python train.py --encoder_arch="vgg" --model="segmentation model" --dataset="flat shapes of many kinds, plain or patterned, on busy backdrops" --train_examples=97500 --image_size=64 --crop_scale_min=1 --horizontal_flip=false --translate=0.06 --num_classes=21 --encoder_norm="groupnorm" --encoder_activation="relu" --encoder_weight_standardization=false --encoder_depths=[4, 7, 7] --encoder_kernel_size=3 --encoder_stem="single" --encoder_widths=[80, 128, 240] --encoder_downsampling="stride" --decoder_norm="groupnorm" --decoder_activation="gelu" --decoder_weight_standardization=true --decoder_widths=[32, 64, 128, 128] --decoder_blocks_per_level=2 --decoder_block="basic" --decoder_attention=false --decoder_upsampling="pixel_shuffle" --init="kaiming_normal" --residual_init="none" --optimizer="normuon" --muon_scale="original" --lr=0.014 --momentum=0.9 --nesterov=true --orthogonalizer="polar_express" --adamw_lr_other_params=0.001 --grad_clip=3.0 --steps=8000 --batch_size=128 --epochs=10.5 --lr_schedule="wsd" --decay_fraction=0.2 --final_lr_fraction=0.1 --warmup_steps=800 --weight_decay=0.09 --adamw_weight_decay_other_params=0.05
Rows from block 14 of the encoder of a small segmentation model, named by matrix and row number. Each number is 128 + 32 x the weight over its row's rms, rounded and kept within 0 to 255. All counts start at 0. Numbers have three digits each.
After each channel's rows are labels from the 100 images, of 14976, where the channel reaches its highest value: "peak on" is the class under the peak. Only what is clearly more common there than usual is listed. The data: flat shapes of many kinds, plain or patterned, on busy backdrops. In brackets: how many of the 100.
# conv: 3x3 conv (encoder.blocks.14.conv.weight, 240x240x3x3, each kernel summed), inputs 160-239

conv.145:131118132131103129124009134145140077117119166127132130101151194133137151146154128123125115113068144089150108055142130164124096150117133145127134114135141136136102066143096118161202161127124153096130135101084131121116182075130140138130161101
peak on: hexagon (62)

conv.120:133139115131119128097131198135169106090137113145122128133135179154109140103155107119165148096185171135127145209133132140171130106143064146192141074128124142109082153099142115171104122163126154127131138103145128128089104169138141116195195092
peak on: square (62)

conv.232:123144119125114126125061124196127168191169100139108124163138118128127105092118207165150076153110130101148143167115142067100119110116113111121138069153073104167090147133136083166077176124134070135125156124138125149114101176124163149161133119
peak on: hexagon (93)

conv.22:133150122131120125147128125125109091153145031119168124125162135120144087105145089158138074080100137112149111144130138110140138139123076139137157081134127128151132151103153102177174115132129155093124167084120122140123125134125110127135125109
peak on: hexagon (100)

conv.153:130182129128109127138099120124176099169180111130138127135125169134128114101140179129141030115096150089146110112167166120132152150144156171093145109112140110154163136146099059102153074113138182118128089142181124155099147107126156243119069118
peak on: hexagon (88)

conv.235:144109141134146126153110130135135166113124118178119125131126119109117126105119131121099082146117127102124126128074155090092091081117104100137157120215119123122054154125112136181041164132130142118130151127158133158138124118133136148134131142
peak on: hexagon (100)

conv.199:120176127125187128168138165095117128136128129177097128166130145150124103122095118125127130127123099103071150128084130126162108122140130118120115146113051106162030160108091110100110170108119170075128118145127130117141114112128141134184122099
peak on: square (61)

conv.122:130109127130126127060138117090157106129117087164121126128107151125114117075140077142139150151105135112115135104109139099115119115157054142137126074124188165133165141147156143105139081115127114150127062120148126146036063130127096149119160150
peak on: hexagon (88)

conv.184:123160152126104128088096156135083077133105170074146128118152200153129108175166086149164152114091128106078118129118128151188127167116126191151136129125119109121120145136109126123188106148124185132129109074127127136094114101131087176221122139
peak on: square (88)

conv.21:131145131127119125115129110139112099142166050121198123121143120123123080152125091177126083101101127148171080108110124133107147135135107112133144114133083130153128141108154091195156090126127147124127172087150129162149102115127115162163101116
peak on: hexagon (100)

conv.216:122100129125171128179091165101205145108135109110070127151107148116089109100130078140213110169067132122124058116118101122110102083119145116162092116116150130113109187122143090090136086146125124126125097152096124109122108108126158169159143135
peak on: square (37)

conv.80:118143160122111128087141135172121180133161119195090128192066112129129116095137176133120082171125134119089097100079129156149103087134089133115111101110148158118154143109086124081188047129130111205131147176144129115168112143130139100120132090
peak on: hexagon (97)

conv.39:138124158132154123139065109138163137148178039121131121145141161104112046091130158133119114158107126127156104034099130101116069209125149117118175137117126134131204132112114134113131177127132135107127188125133133158082121140129145141106087099
peak on: hexagon (100)

conv.163:116145130123144126143138146078153137122119149113135125167152145103100136162148111124141085142117117155098077196091122139159170048116137151168098160110066106126080148136100070141149156110115181151124134107111121109177143162123144168193146081
peak on: square (59)

conv.35:123140139125167129176124207087114099130115091137106129119138162157125115130149089135147138088134148111080114152138127136188105157121174142172117107131142142116168154116126139093178139149123143088128108128142130124117156113133145118176137097
peak on: square (91)

conv.221:126135116128112129111118130151125119130124161122067129122126142135123148120133210121138094106197155136123145076093120145121087133143131106141126135124078168158104127141072142141149149132128142181128114132143128125080067103129134041152155170
peak on: hexagon (30)

conv.148:125145162128117133134119140127132115127168177162113136085035151160171131074145135107135047114120139080105132057127147167157150212097181170117147069116080082116160110085083155114211138126134146117130111140076134127109146104128140175143095138
peak on: pentagon (100)

conv.203:121140140123149127076141115102075102122142131130190128194175149124121158180130124127125144158119152206137162125160129137113175107139101135122142255119103151128161115147132099175187190119121132137128131151094130133165124161127128131142093152
peak on: hexagon (35)

conv.179:124141130125142128084117117130089149106120141149134127163176141096127121105111129124132111149150096172105123075101110132101113155134119138100103167115135137119255122125117099102146158110115103122126181159106125105106135147126142105100139169
peak on: star (48)

conv.20:136156137130091127152123121145110083146165018095186126114181143135153085100153106161144082091084149111162123118133146125156149153129099150134157095128120122124133146111157124156192111128131147099128155089113129143134128133129110159157117107
peak on: hexagon (98)

conv.206:122099109124147128142131127112106153103112131085143127149180143101101121103115133137116132148096096148131091093129119095122149131157142123120104148124138139105255120125141115112132121121119123116128123166069129120135158121128144126125145127
peak on: star (59); flower (36)

conv.42:126154151126150129150136101098097111132107065106121129077153199139141121109152069156148124107113146118098115096130145143141105176141193159097135113151130134135203119162131171078203140122129152089128074111117128128125132074127119113144118085
peak on: hexagon (56); circle (27)

conv.178:123145135125136127113093139150133130137152086116151127122115135131123147069162118151138142145134170139088167126119139153149081142114105121162150178140142069133158116077074154150155133122123247117127082097119127134134155106126113144169144117
peak on: square (53); triangle (29)

conv.205:124100126125089124175142138132121139146159103167113120157108152120126119111090154144116101133077120119069113099080134090114113149138125130149144094118085090145085156079160091119136069134130161145120169145118126167143061122120111156095123110
peak on: hexagon (100)

conv.37:135143163130182127143081124145141121170122116134126126181134163099136120125115155158115107169117116180119114144115136099127084139117081135148148115142102131127147170114139118101103158135139113131125175103113130153090189135129113160122151179
peak on: hexagon (53)

conv.186:131105111128147124116111132134139125155173132154100121171102128107123089129094152129107111139080103130128085155096164114118111087126110132128125147147090054172155108098129060151091095128130124133125113156125133189095081128126152153105110134
peak on: hexagon (100)

conv.61:123113111122162127118109138161199101123116095122144125116099174107138127207114106124130068153139120144139084064110132097120061141122154130128154210130162117125137105104123108133132074131127127167128126138095129164108074084131116091070128114
peak on: hexagon (91)